config.toml
win_length = 400
encoder_norm = "batchnorm"
encoder_stem = "single"
encoder_widths = [96, 112, 144]
decoder_width = 128
decoder_activation = "gelu"
decoder_dropout = 0.1
decoder_inner_norm = false
decoder_positions = "sincos"
init = "kaiming_normal"
residual_init = "none"
optimizer = "muon"
adamw_lr_other_params = 0.0018
lr_schedule = "wsd"
adamw_weight_decay_other_params = 0.05
Rows from block 4 of the text decoder, named by matrix and row number. Each number is 200 + 30 x the weight over its row's rms, rounded and kept within 0 to 999. All counts start at 0.
# q: attention query (decoder.blocks.4.attn.q.weight, 128x128), inputs 0-127
q.57,236,213,168,253,181,212,211,196,269,220,191,216,243,205,206,230,165,221,179,183,208,189,218,197,247,190,181,235,148,232,180,230,208,233,146,177,141,206,195,220,207,179,236,165,202,177,174,194,192,219,199,180,111,159,198,145,228,145,231,223,214,201,193,226,186,199,131,217,217,175,200,216,202,229,174,157,187,234,202,189,207,203,213,229,221,165,178,223,189,181,151,211,238,259,141,187,233,145,165,242,182,187,218,181,187,222,215,195,189,168,209,160,260,166,188,190,210,266,203,152,232,230,217,175,192,232,238,237
q.58,158,233,261,215,188,204,166,211,158,195,176,177,252,180,187,170,200,145,244,205,256,185,201,171,218,194,218,186,217,198,210,234,158,187,199,161,204,194,160,170,133,185,226,191,184,247,213,201,217,188,167,190,232,224,179,172,232,253,173,208,217,201,238,177,213,125,232,193,210,215,225,219,201,185,208,187,231,205,191,235,161,176,167,224,159,218,145,231,211,157,209,208,214,200,131,222,167,163,206,188,204,205,186,179,197,273,231,248,212,142,250,185,206,200,137,254,200,179,190,215,197,233,262,155,222,243,201,196
q.59,226,210,190,261,215,194,205,184,169,172,228,215,175,195,171,259,177,218,200,208,172,221,136,168,221,194,247,140,192,223,213,253,183,174,162,208,135,191,196,170,245,173,180,194,212,183,169,187,153,198,168,246,201,165,181,196,204,197,205,192,196,230,193,186,209,180,147,222,152,240,192,169,184,239,208,157,192,268,174,275,161,230,197,190,263,227,236,209,181,217,209,197,185,129,227,232,177,258,199,195,208,155,214,198,239,202,172,191,240,183,189,219,171,190,223,190,205,222,222,238,209,205,144,242,227,202,266,201
q.60,224,185,202,179,204,229,205,193,233,206,207,148,224,190,222,159,232,211,182,240,209,183,190,205,243,188,181,183,182,183,215,209,229,169,254,229,237,178,213,198,191,223,232,251,226,197,225,180,132,197,211,160,136,212,248,150,202,234,187,180,207,227,199,211,179,156,221,123,182,222,178,208,213,228,246,242,185,241,215,216,184,171,179,178,175,195,217,174,222,161,192,157,259,177,224,206,129,228,217,219,203,218,229,263,247,194,174,169,198,283,227,199,184,215,193,162,180,235,138,174,230,189,169,210,148,234,180,225
q.61,252,194,180,211,220,191,202,246,205,205,205,171,204,166,173,190,188,225,209,200,229,185,242,187,195,168,153,208,181,149,178,154,266,205,187,204,213,198,189,167,178,231,218,211,165,222,213,200,223,184,218,229,211,221,195,270,150,176,179,191,210,146,225,202,198,227,195,133,124,246,161,200,168,189,166,200,206,197,176,187,245,212,231,174,180,200,171,227,243,268,132,224,221,155,228,179,206,248,233,215,210,193,209,258,173,183,158,197,188,240,213,177,229,252,215,218,183,182,122,225,261,206,199,235,206,160,212,200
q.62,136,117,207,228,254,180,231,205,229,174,196,199,276,194,228,163,153,190,204,190,253,183,203,279,212,240,191,188,227,148,251,209,201,208,191,236,166,189,193,155,190,169,206,229,246,235,217,237,208,245,187,217,174,138,194,171,195,201,220,215,220,183,173,209,205,207,184,232,192,224,259,169,177,207,152,187,211,233,220,138,181,187,168,175,163,229,245,236,209,197,204,232,232,201,195,185,183,212,174,167,183,183,192,137,176,175,195,207,234,184,187,184,179,149,169,164,208,211,245,217,232,207,192,216,182,206,142,202
q.63,151,194,198,205,168,217,235,173,202,253,197,235,181,192,198,195,211,182,165,170,169,204,263,219,245,216,203,204,179,220,227,226,200,197,154,223,202,168,166,194,135,199,206,227,187,216,208,220,207,234,204,178,162,192,222,226,158,160,224,169,164,205,188,201,182,232,224,207,177,206,186,180,207,180,179,263,216,176,257,221,162,180,174,252,206,185,172,179,239,192,149,214,189,180,241,194,212,250,243,262,216,282,202,123,169,190,208,161,201,273,175,218,182,191,191,191,172,144,245,172,178,218,210,185,179,208,251,139
q.64,197,212,148,197,225,230,159,231,194,189,188,212,159,240,208,202,179,205,176,231,196,273,226,210,199,217,191,203,210,235,188,212,165,217,197,181,213,213,250,212,180,270,290,222,188,241,224,225,250,196,182,225,158,213,186,185,202,257,224,173,199,213,160,230,212,189,198,217,158,213,201,164,211,138,203,176,179,142,179,206,224,206,198,168,183,229,219,191,149,230,183,152,155,215,233,184,234,184,189,225,222,190,189,147,189,204,228,167,210,179,204,245,223,270,142,204,231,225,198,206,235,196,179,169,125,171,140,178
q.65,199,214,187,173,220,195,164,204,206,188,211,235,203,243,240,181,189,204,218,165,173,143,204,156,249,191,225,246,198,191,200,215,225,187,214,190,267,250,150,209,172,229,161,204,195,173,198,161,210,185,181,280,164,209,257,196,198,179,217,192,161,250,156,183,202,265,219,208,174,203,185,227,189,167,216,185,234,166,177,193,223,138,202,281,255,152,202,215,222,157,183,165,143,233,204,206,229,150,205,231,219,254,227,184,192,191,200,186,220,221,190,254,171,180,201,203,183,225,205,214,191,173,204,206,151,197,215,131
q.66,237,197,244,166,212,188,220,215,195,209,243,223,216,170,179,166,255,172,194,223,167,214,201,212,211,216,178,235,215,181,197,162,183,225,266,238,230,199,168,178,192,206,160,198,233,201,233,155,170,192,204,213,158,130,149,232,217,220,259,224,118,212,179,193,171,235,166,206,142,196,135,197,181,218,195,212,170,227,174,243,218,200,225,234,205,203,228,235,223,222,217,157,199,151,202,235,200,155,225,197,213,183,168,203,200,263,280,186,182,198,256,185,194,208,181,211,225,191,197,202,220,190,190,235,139,137,204,189
q.67,189,216,206,142,226,193,202,198,181,199,311,222,258,194,180,196,195,244,206,266,206,189,227,206,168,152,192,184,235,198,166,240,200,205,178,253,208,188,239,180,209,222,168,165,284,187,174,214,144,194,219,206,178,222,175,220,205,202,225,204,235,206,176,209,219,188,186,185,161,219,241,164,219,188,194,197,195,254,195,217,225,179,186,233,227,201,181,174,198,185,146,170,181,234,182,201,194,183,248,222,192,212,179,230,165,208,197,127,216,196,171,218,222,186,202,184,220,133,238,190,139,156,253,164,176,193,249,244
q.68,191,239,207,232,204,187,242,223,137,203,215,205,197,208,179,215,192,229,214,217,177,224,188,192,161,160,204,230,217,221,257,292,201,211,216,216,213,166,191,253,136,126,218,216,189,175,190,219,194,222,170,169,200,176,215,238,200,184,207,205,229,205,214,231,201,226,148,186,190,201,199,226,181,174,183,230,217,182,198,154,232,242,178,153,154,173,154,193,205,228,187,165,229,193,221,188,212,202,254,221,161,148,241,205,214,202,233,166,179,177,174,246,129,183,151,244,183,176,238,197,234,252,148,192,160,180,167,243
q.69,245,192,197,206,154,142,200,211,212,253,242,210,197,219,183,230,205,194,226,187,245,128,174,193,228,204,173,157,197,212,197,226,157,171,225,197,222,180,223,218,212,222,188,254,246,180,185,174,164,164,175,181,200,223,219,227,194,153,208,191,191,216,202,159,197,232,166,162,216,251,201,287,192,181,199,152,250,142,166,254,177,184,234,206,184,214,242,244,191,201,171,206,183,203,170,143,228,220,209,175,193,210,224,213,160,162,228,206,241,219,184,176,186,187,246,184,171,224,226,208,223,137,147,201,184,271,187,233
q.70,162,143,203,250,218,107,174,216,201,209,199,192,190,199,169,161,165,150,213,173,236,217,230,200,237,157,153,226,174,259,209,231,247,182,214,164,182,209,189,177,236,168,200,210,251,220,235,232,218,141,206,218,182,185,151,147,182,199,200,191,196,214,209,174,213,154,190,123,215,243,199,173,253,206,199,201,206,250,198,228,224,202,149,239,209,178,185,192,174,248,202,166,238,250,221,191,240,185,176,237,200,191,167,162,198,218,223,212,198,185,213,203,230,206,195,196,282,184,235,156,204,212,212,216,184,197,238,192
q.71,235,212,203,241,179,236,220,171,161,196,199,146,185,244,196,223,180,216,161,221,172,197,239,204,155,216,206,176,177,210,130,159,207,155,212,182,167,219,195,207,189,184,241,164,198,221,247,195,160,227,189,236,199,197,202,180,235,235,166,167,192,190,239,215,212,223,247,204,221,177,235,214,188,200,209,273,138,240,177,162,166,233,202,217,188,251,190,232,204,176,184,260,202,216,188,178,164,220,218,221,152,164,174,224,202,208,224,289,148,204,214,215,192,180,140,199,239,157,182,176,181,232,250,213,230,211,169,150
q.72,206,156,216,164,202,234,218,223,232,192,180,240,217,212,194,215,226,201,206,237,294,201,184,203,159,174,173,168,192,228,219,209,223,183,215,184,255,209,158,168,193,174,163,146,197,187,145,203,147,246,170,202,224,221,202,181,212,252,188,245,252,217,171,209,191,184,171,174,178,204,179,169,241,202,200,212,197,162,236,168,174,220,224,160,226,211,160,158,174,208,226,204,215,243,187,198,181,222,193,172,231,205,242,187,173,190,225,189,217,268,220,199,225,163,225,249,208,185,263,173,216,211,238,154,128,139,160,237
q.73,246,205,219,206,201,223,215,184,213,148,222,201,181,206,177,191,182,186,225,217,207,212,156,181,172,177,170,251,163,202,175,243,191,136,173,194,288,154,256,220,218,219,163,226,183,208,236,164,244,228,224,196,229,178,153,194,180,222,225,217,190,189,168,204,171,178,163,218,224,176,258,211,196,212,229,130,151,213,191,244,215,196,170,183,175,232,209,150,170,181,235,176,161,199,217,228,195,180,245,203,199,203,232,167,193,240,240,224,155,218,194,215,189,264,243,160,216,224,209,211,209,289,170,188,190,160,173,184
q.74,192,188,219,246,188,214,225,165,179,231,204,191,191,187,197,125,209,201,204,212,170,188,225,190,281,198,242,181,241,223,207,218,152,178,202,133,187,257,214,211,209,195,220,193,147,231,221,235,260,159,202,239,203,227,180,174,210,199,237,176,206,194,165,170,242,172,170,240,240,176,206,192,229,196,236,234,204,209,193,202,211,194,210,262,169,159,218,203,245,200,192,167,184,221,266,202,210,244,210,141,167,181,173,206,209,235,201,172,134,158,205,177,151,171,212,180,152,193,200,142,189,189,217,181,143,229,232,239
q.75,172,198,212,188,248,265,168,239,231,285,174,189,203,192,233,186,172,191,182,163,157,176,144,202,237,209,194,263,233,175,166,185,226,153,204,172,235,228,218,187,195,186,243,235,162,154,204,193,294,204,187,185,177,187,166,230,138,182,221,225,188,209,250,240,183,239,226,214,224,193,153,185,200,213,214,217,195,189,147,218,198,207,176,231,151,172,167,218,273,190,232,192,182,168,156,187,185,232,207,174,238,183,189,198,204,209,182,204,218,168,243,219,233,244,205,187,177,220,202,229,206,148,191,169,178,200,195,208
q.76,174,237,161,177,201,242,237,212,195,158,231,158,207,183,203,236,187,207,188,233,206,166,198,256,201,208,231,268,192,176,191,168,210,201,187,154,223,179,170,188,228,204,186,202,178,239,165,146,180,184,271,162,237,212,196,250,206,232,187,246,184,218,237,213,168,226,231,200,206,144,178,192,231,228,175,188,199,188,205,125,201,173,185,172,190,153,205,215,223,201,212,171,181,226,165,239,196,213,211,172,273,227,170,176,201,272,168,149,212,216,201,233,187,179,214,157,238,192,185,194,209,222,186,271,243,141,163,218
q.77,195,234,196,195,163,185,221,211,155,224,167,181,217,243,152,206,210,188,181,231,189,259,191,206,187,207,223,118,200,197,209,177,208,191,192,176,207,206,140,130,192,205,214,215,156,195,214,192,181,197,231,194,174,216,222,261,156,215,194,180,220,166,224,233,232,189,228,230,170,224,168,141,182,229,199,205,195,182,237,274,140,181,213,152,215,191,196,243,186,220,229,194,172,205,195,146,191,229,200,183,185,235,191,185,179,175,187,193,209,236,216,246,176,270,196,166,240,195,189,193,240,265,232,132,263,222,205,155
q.78,175,203,267,196,241,168,165,161,216,232,185,167,205,170,229,242,173,236,173,225,246,167,219,166,233,189,191,208,196,195,207,149,168,242,207,184,199,173,206,179,274,203,181,184,233,140,194,193,194,180,193,167,199,164,184,192,218,170,142,249,198,235,273,202,177,225,215,222,179,157,208,207,230,228,189,199,187,179,210,165,190,207,191,183,182,224,217,235,192,214,173,291,214,217,186,168,205,184,178,224,226,197,226,225,247,181,189,240,224,155,189,178,236,139,214,273,158,209,135,196,235,171,198,221,236,178,235,199
q.79,124,152,177,266,294,206,189,205,163,195,153,190,199,244,198,217,157,235,236,189,189,268,228,214,163,203,161,188,193,192,249,212,232,193,229,197,178,200,154,220,204,226,190,229,239,194,191,206,205,166,242,155,233,178,217,196,182,206,166,253,195,222,209,217,253,154,202,172,232,183,214,242,267,175,158,205,191,264,209,194,199,190,167,188,201,192,181,192,213,201,216,157,192,218,234,205,168,223,194,166,218,187,190,193,202,220,170,196,203,245,147,144,213,177,158,239,145,183,215,154,188,230,188,236,203,208,198,178
q.80,203,246,194,149,201,171,169,249,194,161,176,193,207,168,209,168,173,199,169,190,207,209,182,226,222,212,253,224,247,203,145,200,216,241,177,201,196,178,227,228,179,141,182,174,168,189,184,229,215,174,198,211,208,249,190,189,260,221,189,175,229,168,187,134,160,202,212,162,223,144,252,194,152,268,221,241,261,223,190,138,210,214,249,168,196,253,127,216,170,174,223,190,223,261,206,195,168,180,217,189,201,206,180,197,181,238,206,183,192,218,206,206,197,200,201,197,235,173,182,209,193,216,173,212,287,221,171,218
q.81,192,201,191,181,216,177,185,165,221,150,152,215,224,169,201,224,221,174,233,207,195,186,180,233,131,201,237,175,179,195,230,214,197,140,207,216,199,224,211,173,202,203,232,200,174,251,201,237,191,211,204,131,218,214,224,286,215,211,201,170,211,148,221,165,157,192,165,220,229,176,236,207,163,232,229,205,208,235,234,165,204,201,237,152,219,205,217,143,143,194,207,220,221,125,195,168,175,147,245,246,206,144,231,217,180,187,185,258,209,172,204,255,174,204,204,227,191,193,200,197,247,152,259,184,219,215,200,203
q.82,188,153,147,227,187,165,210,213,226,180,190,190,176,200,176,178,189,188,224,184,192,173,258,224,217,189,172,190,275,200,227,187,219,200,258,164,143,204,219,185,189,248,162,225,178,126,206,168,251,173,194,189,187,188,209,189,242,185,218,223,204,188,222,149,213,192,179,175,240,215,199,136,272,224,190,192,221,265,218,196,229,198,183,192,189,136,187,218,221,177,161,235,169,160,203,214,198,236,179,223,229,191,163,187,178,246,181,150,156,206,204,214,309,183,215,221,240,232,195,187,198,186,183,195,209,229,206,224
q.83,157,223,192,204,198,195,179,222,173,198,221,216,201,275,221,233,225,190,171,139,186,190,219,274,152,244,178,198,180,201,200,147,179,186,232,248,174,148,267,222,225,227,159,213,143,231,172,171,134,245,187,176,179,258,188,208,215,161,224,171,188,197,202,185,189,161,215,227,248,166,208,219,195,191,213,233,159,184,183,259,195,179,180,150,214,131,169,214,180,165,165,220,217,181,176,220,186,237,259,215,194,192,220,197,184,186,201,210,196,215,205,179,159,219,184,221,154,213,211,234,204,263,199,234,194,228,219,202
q.84,193,183,190,176,191,201,261,229,184,201,226,165,211,193,164,176,294,190,146,218,219,175,139,224,218,220,227,185,242,198,210,198,217,175,174,215,231,248,182,174,174,135,204,217,207,222,196,141,215,177,238,231,181,209,214,230,143,172,142,199,243,205,229,234,201,225,194,156,255,217,209,203,212,230,148,256,213,200,190,204,210,249,199,229,171,229,180,226,206,196,179,234,163,184,210,160,205,227,190,151,155,213,209,185,179,160,212,229,188,224,205,203,254,210,204,155,168,255,193,189,198,242,225,171,232,190,149,144
q.85,272,209,249,207,198,205,203,182,228,236,198,238,216,189,250,225,220,212,210,224,206,163,245,234,205,260,185,133,159,141,194,181,157,231,188,186,158,146,212,200,194,176,202,168,224,199,218,233,203,164,170,204,243,130,197,185,227,141,183,237,212,160,159,180,226,244,223,230,204,241,193,212,192,170,190,140,203,144,208,181,170,277,196,219,244,168,217,199,210,190,201,170,211,190,236,175,203,201,242,215,218,201,183,237,213,138,210,181,162,219,180,198,173,249,187,208,157,191,165,211,206,200,228,150,215,199,237,205
q.86,197,192,226,205,179,176,153,196,261,174,191,203,201,188,179,169,209,213,200,119,177,224,191,163,242,177,211,265,164,234,213,187,196,210,176,204,199,212,215,205,224,237,167,161,180,186,220,245,160,161,204,190,245,218,191,185,174,195,208,185,196,204,233,192,205,163,204,165,175,259,211,211,219,177,189,178,204,226,228,271,189,226,122,280,226,220,216,192,208,198,247,177,229,197,221,146,199,222,173,177,185,251,191,222,204,215,165,233,228,197,197,178,183,185,202,169,256,156,243,256,171,122,201,265,196,204,234,196
q.87,184,189,222,196,170,172,213,198,171,182,192,206,158,193,182,170,219,202,239,162,187,223,202,150,160,217,178,178,191,173,250,236,173,194,182,240,215,222,214,211,171,228,199,245,206,147,199,254,216,216,214,203,191,199,232,217,245,230,226,188,230,174,165,197,228,178,204,225,111,163,273,207,215,246,203,220,163,152,247,182,191,145,254,169,223,247,241,144,204,209,178,215,230,166,209,202,182,172,190,229,224,144,188,231,192,208,141,244,176,125,205,202,237,191,157,179,203,198,191,232,244,185,157,204,222,221,230,216
q.88,229,214,165,198,137,209,205,210,213,179,202,161,184,154,209,194,224,188,181,202,240,196,223,237,193,209,246,222,198,186,199,176,226,247,189,205,128,201,217,244,203,229,199,186,213,218,179,188,210,201,184,210,226,177,204,161,210,163,181,178,210,167,140,254,185,212,219,271,179,160,175,251,146,167,186,173,175,198,109,181,170,210,234,200,179,250,213,171,228,201,164,247,169,221,200,266,238,181,176,200,230,166,269,212,220,219,161,232,202,152,206,244,208,204,250,197,161,233,195,180,180,185,186,248,204,222,151,215
q.89,173,191,170,230,177,266,227,181,217,232,183,223,220,183,213,230,187,241,236,242,187,229,177,189,225,235,174,216,214,168,212,199,200,250,198,205,169,239,168,227,210,226,254,181,192,200,188,237,196,205,178,159,202,216,245,181,167,187,188,210,206,179,208,179,204,169,239,237,176,214,123,141,198,153,222,175,212,169,263,270,177,207,211,190,206,165,183,193,222,212,195,233,209,151,161,238,225,203,141,191,187,210,229,187,236,133,185,196,228,181,179,186,246,264,138,192,149,173,159,227,153,238,227,171,206,177,225,210
q.90,213,208,192,209,171,221,233,153,178,175,166,192,209,131,171,142,199,155,266,193,203,188,173,126,168,213,170,214,205,203,181,190,220,217,151,231,191,157,215,200,195,165,216,243,183,193,178,139,205,236,215,185,204,180,220,178,195,221,184,204,220,177,201,177,191,186,239,208,174,234,221,211,170,220,220,198,230,202,269,190,246,218,234,257,201,242,221,166,152,227,239,232,231,166,143,214,168,165,173,229,202,226,176,258,236,193,219,164,187,214,253,172,211,149,226,220,227,232,178,226,225,217,213,267,191,230,154,194
q.91,218,198,205,183,176,193,147,142,192,195,232,186,194,216,175,227,155,241,187,210,175,174,257,142,231,203,209,176,186,244,185,196,248,169,165,210,192,228,195,189,154,185,236,194,220,145,235,171,180,194,268,259,190,201,171,206,192,202,226,170,187,255,187,210,191,237,213,210,243,201,208,243,148,209,182,200,269,137,206,221,232,179,215,216,179,142,245,209,187,195,226,203,243,226,149,197,244,175,156,234,191,202,210,212,231,140,209,218,264,206,197,190,173,179,229,190,205,165,184,194,147,154,235,225,221,231,188,172
q.92,192,199,218,165,261,167,207,211,254,192,161,167,204,198,311,198,201,215,182,162,222,205,228,206,216,200,207,196,173,182,184,220,171,216,185,204,194,233,187,200,187,147,246,252,152,240,197,233,264,207,217,226,214,151,160,172,182,190,232,183,151,206,181,243,211,234,222,162,220,231,197,210,178,199,204,196,249,201,213,131,193,130,165,224,199,230,188,201,256,197,201,203,220,172,234,233,201,157,145,163,185,253,185,193,244,192,206,167,210,184,179,213,156,168,158,202,170,250,216,182,202,193,185,211,230,219,238,166
q.93,196,196,219,203,177,279,187,210,201,215,162,203,206,202,183,276,198,148,180,173,132,228,226,191,151,220,263,144,181,205,191,153,197,198,193,225,183,134,220,220,171,231,205,198,206,222,190,222,193,243,192,228,181,203,223,189,250,222,210,227,153,200,205,252,218,167,166,201,223,160,208,242,221,201,215,245,180,254,195,192,231,133,222,169,243,251,234,205,193,228,225,148,174,192,183,251,195,203,215,205,177,204,236,179,162,193,186,185,204,197,171,167,141,235,264,168,226,208,206,198,199,152,192,186,216,161,236,183
q.94,210,193,198,189,225,158,201,168,210,214,207,214,146,184,215,187,199,252,172,169,232,181,175,195,187,186,158,235,207,149,231,205,199,240,224,194,170,214,160,200,252,175,184,161,266,217,193,198,188,204,187,221,227,249,235,168,171,223,155,210,256,201,207,198,203,222,152,218,199,210,198,205,177,195,186,180,195,210,188,191,181,295,206,193,178,159,225,194,212,161,182,236,266,173,180,183,180,284,169,204,133,168,173,224,237,196,169,214,231,269,210,165,213,195,221,199,223,232,151,240,140,191,156,183,220,187,179,248
q.95,187,210,169,192,226,211,191,279,184,243,222,226,230,154,225,184,192,190,215,218,175,223,152,220,273,179,232,178,208,223,236,250,236,227,167,238,223,226,195,203,236,201,170,187,218,244,179,205,231,274,138,190,203,208,179,163,190,189,183,164,175,257,214,187,180,140,181,174,151,205,131,152,150,168,177,187,200,202,199,200,187,205,232,139,215,262,193,201,167,215,191,206,190,241,214,241,195,172,181,163,226,203,209,172,203,215,185,180,198,196,229,138,224,172,212,250,178,220,194,175,162,247,226,188,178,216,226,212
q.96,203,215,256,206,223,209,176,204,153,159,209,217,191,207,216,204,219,156,183,203,190,168,177,208,225,177,227,223,218,210,257,196,169,163,197,210,257,236,216,197,206,207,197,177,199,231,202,192,194,231,218,173,165,180,191,229,191,196,247,147,194,166,219,211,199,181,253,279,144,187,165,186,112,177,267,155,179,150,182,175,237,163,239,147,182,222,176,205,204,252,205,157,164,209,153,211,245,189,173,181,167,229,181,200,204,212,192,286,197,223,204,164,255,207,207,203,219,179,188,180,237,142,223,215,204,217,178,191
q.97,198,177,150,210,205,238,173,157,177,221,233,204,169,214,118,177,121,225,205,175,212,208,175,196,166,193,178,139,201,199,203,261,179,247,226,202,259,185,219,201,236,191,207,219,211,183,236,196,241,167,205,205,190,212,201,204,206,206,221,163,217,175,214,226,227,143,272,249,203,149,237,188,162,251,205,186,230,173,194,183,189,175,180,185,208,201,194,210,154,210,193,174,188,191,142,137,196,228,230,205,212,201,158,243,211,225,194,157,202,274,253,187,199,153,249,240,180,201,177,232,188,191,196,224,230,209,229,226
q.98,152,179,252,228,180,202,216,176,219,219,204,184,223,220,238,241,158,230,156,164,228,209,160,221,172,239,201,194,281,197,206,208,202,238,200,210,166,223,197,197,172,189,217,229,184,178,162,175,176,220,190,213,195,120,165,133,192,218,250,160,239,210,189,249,201,247,211,187,192,188,228,187,211,170,183,192,214,201,202,132,161,219,197,192,216,220,199,184,254,221,218,223,188,205,259,143,204,239,194,215,140,252,202,219,127,197,207,210,219,183,166,218,186,230,178,191,200,238,192,134,161,149,195,169,242,214,216,215
q.99,182,229,173,239,192,194,214,138,156,244,130,170,205,236,233,215,271,191,153,215,178,164,154,174,188,189,228,248,192,178,203,223,165,148,173,198,202,194,224,210,160,207,174,173,191,223,173,219,250,177,233,226,184,232,173,183,215,197,228,208,201,176,204,198,171,231,159,248,214,207,215,172,219,177,152,185,214,204,195,191,203,242,203,193,226,222,174,214,237,200,208,206,202,218,164,264,233,228,207,192,212,186,196,239,121,186,223,157,186,243,201,164,204,202,145,238,204,260,242,185,222,178,205,268,145,158,200,162
q.100,240,215,205,212,186,199,231,186,254,143,238,208,200,201,184,187,230,147,216,169,186,187,194,185,179,199,211,199,199,164,185,205,194,195,228,218,224,185,151,206,223,213,206,260,217,236,164,226,214,218,198,172,186,133,171,160,224,207,191,130,166,212,199,203,217,126,216,249,213,216,174,182,225,185,199,220,180,247,205,179,278,190,178,194,151,168,184,214,205,185,166,187,220,162,243,204,240,229,252,186,218,211,190,148,184,216,260,250,165,171,193,168,137,233,211,230,248,211,225,188,202,202,232,219,190,178,271,137
q.101,230,160,204,186,204,160,173,272,221,197,170,206,209,153,175,234,213,222,171,211,210,231,177,212,230,181,116,213,120,183,192,224,187,202,190,128,172,205,248,239,169,224,184,251,169,215,146,203,189,158,185,231,176,216,194,181,219,217,169,184,218,224,178,183,211,188,193,237,169,221,205,236,220,239,155,175,162,181,225,182,183,183,256,244,173,186,168,187,249,167,185,198,227,123,206,214,184,208,187,206,249,162,263,212,211,239,225,247,176,190,216,189,233,219,216,230,224,194,200,250,197,171,236,213,205,171,197,170
q.102,214,245,129,187,240,196,185,211,160,198,213,222,172,190,212,327,157,130,220,188,192,198,190,207,200,221,183,217,204,196,175,194,212,191,188,229,166,187,227,230,225,148,205,192,207,258,188,162,192,238,245,155,171,208,215,187,194,165,213,161,189,216,199,202,213,211,173,196,159,242,176,210,206,141,225,172,200,175,214,194,204,171,169,240,175,210,228,155,227,163,204,213,166,218,279,210,195,155,184,261,194,236,238,224,155,229,213,246,196,194,249,214,210,230,242,238,174,202,195,184,200,203,201,159,199,239,168,216
q.103,185,170,191,166,241,175,196,225,215,229,251,202,200,236,178,202,179,175,162,165,152,137,204,165,225,195,218,210,174,167,215,155,261,209,231,160,149,183,208,193,198,179,241,195,166,197,222,174,240,212,279,256,151,144,229,218,208,191,155,263,224,214,206,203,189,211,235,179,195,254,214,186,193,212,221,184,207,233,192,224,220,173,203,182,216,256,215,213,165,232,213,155,174,184,207,240,139,208,155,205,158,168,200,201,186,195,197,165,219,154,195,182,203,229,271,208,211,256,185,240,236,150,177,195,217,204,204,174
q.104,214,208,192,141,180,212,175,200,217,245,223,203,165,210,150,213,209,169,203,231,180,214,196,240,235,209,186,204,146,168,205,177,155,194,248,217,219,216,178,211,179,194,161,171,252,176,210,147,230,213,235,214,152,162,210,206,230,207,153,249,133,205,226,229,152,240,203,164,212,141,223,235,198,237,150,207,194,213,186,183,222,186,129,173,245,192,213,189,205,186,202,240,197,184,209,228,158,263,217,218,222,231,221,183,207,247,239,141,199,226,207,196,173,233,208,187,183,153,255,228,183,237,201,211,123,223,203,182
q.105,186,226,133,244,156,217,190,248,240,199,195,202,174,171,187,188,201,200,247,161,214,221,269,197,189,220,204,246,245,249,208,213,159,167,217,205,153,210,212,148,188,185,209,196,150,169,192,214,155,239,158,176,221,156,196,200,232,154,194,179,198,262,220,194,160,238,215,181,278,195,156,200,210,181,202,261,243,195,231,186,187,208,194,223,226,237,208,204,216,197,214,204,241,196,179,166,151,153,208,191,254,176,199,164,221,206,208,192,241,235,153,179,198,174,248,206,149,237,199,201,226,219,191,193,148,168,203,236
q.106,168,163,281,264,202,198,209,209,244,191,221,194,222,217,202,222,200,195,200,226,184,246,145,235,180,226,249,195,193,192,151,177,195,155,194,168,117,153,216,148,170,247,202,189,204,157,222,209,202,203,180,198,201,191,179,217,210,205,209,180,219,234,207,206,247,231,196,125,178,230,173,172,221,189,240,142,178,160,214,216,207,251,214,207,178,239,226,263,218,164,170,184,238,206,191,206,228,185,204,200,212,163,138,210,139,171,179,148,156,204,231,252,225,221,200,206,164,220,184,223,195,204,167,198,188,179,236,199
q.107,207,182,178,156,194,182,243,182,187,212,203,179,195,134,232,220,216,203,181,238,216,182,211,293,193,162,221,142,182,227,243,136,271,252,193,206,183,182,160,247,220,209,179,211,236,206,191,184,179,168,203,198,207,196,219,203,252,202,199,205,182,236,215,214,192,230,199,184,206,182,191,198,188,223,195,190,201,129,214,270,190,217,238,205,207,172,169,177,198,191,197,189,194,234,176,169,194,218,213,193,258,188,207,187,238,121,235,133,273,188,229,219,167,217,216,168,232,156,216,153,194,146,204,213,179,236,175,217
q.108,269,230,174,164,194,198,202,126,193,130,161,237,196,184,268,220,224,220,186,179,211,193,260,224,205,198,217,126,231,195,179,203,186,192,230,215,189,201,214,204,197,220,235,232,215,200,247,174,160,177,195,243,184,231,172,216,244,229,213,225,207,157,190,232,198,213,188,200,255,175,164,219,211,201,184,247,197,251,200,210,230,185,158,174,212,177,216,206,143,156,152,175,239,196,180,186,258,225,222,178,174,209,140,217,194,149,216,169,179,177,208,192,220,227,179,112,233,208,168,191,232,201,212,223,180,234,211,181
q.109,240,210,205,181,227,236,201,194,196,203,217,181,208,221,240,196,178,227,152,234,185,172,240,219,185,172,190,197,170,167,191,249,191,211,178,194,186,188,222,200,124,195,213,196,229,222,243,224,186,208,168,216,238,215,168,150,235,200,214,148,201,227,191,164,200,160,153,184,196,167,195,240,206,204,163,222,197,244,240,197,182,191,197,138,203,147,219,141,228,228,198,215,213,261,153,222,173,164,169,210,193,184,171,162,274,224,259,259,165,211,200,241,232,160,204,194,258,160,189,219,213,196,200,228,179,270,184,251
q.110,247,161,169,186,199,195,193,211,221,182,224,213,242,154,190,201,180,202,209,184,203,213,240,183,245,183,186,157,159,208,211,176,201,180,153,150,184,217,184,182,215,269,213,146,174,220,167,184,185,184,209,212,170,180,160,218,193,224,162,150,171,180,205,221,220,184,219,193,195,265,212,257,197,208,219,194,198,167,162,254,206,232,213,177,140,199,206,280,141,209,224,184,212,235,213,217,234,162,235,173,204,223,233,261,235,178,172,235,234,166,163,197,150,203,215,172,191,242,186,153,239,236,228,164,234,262,221,205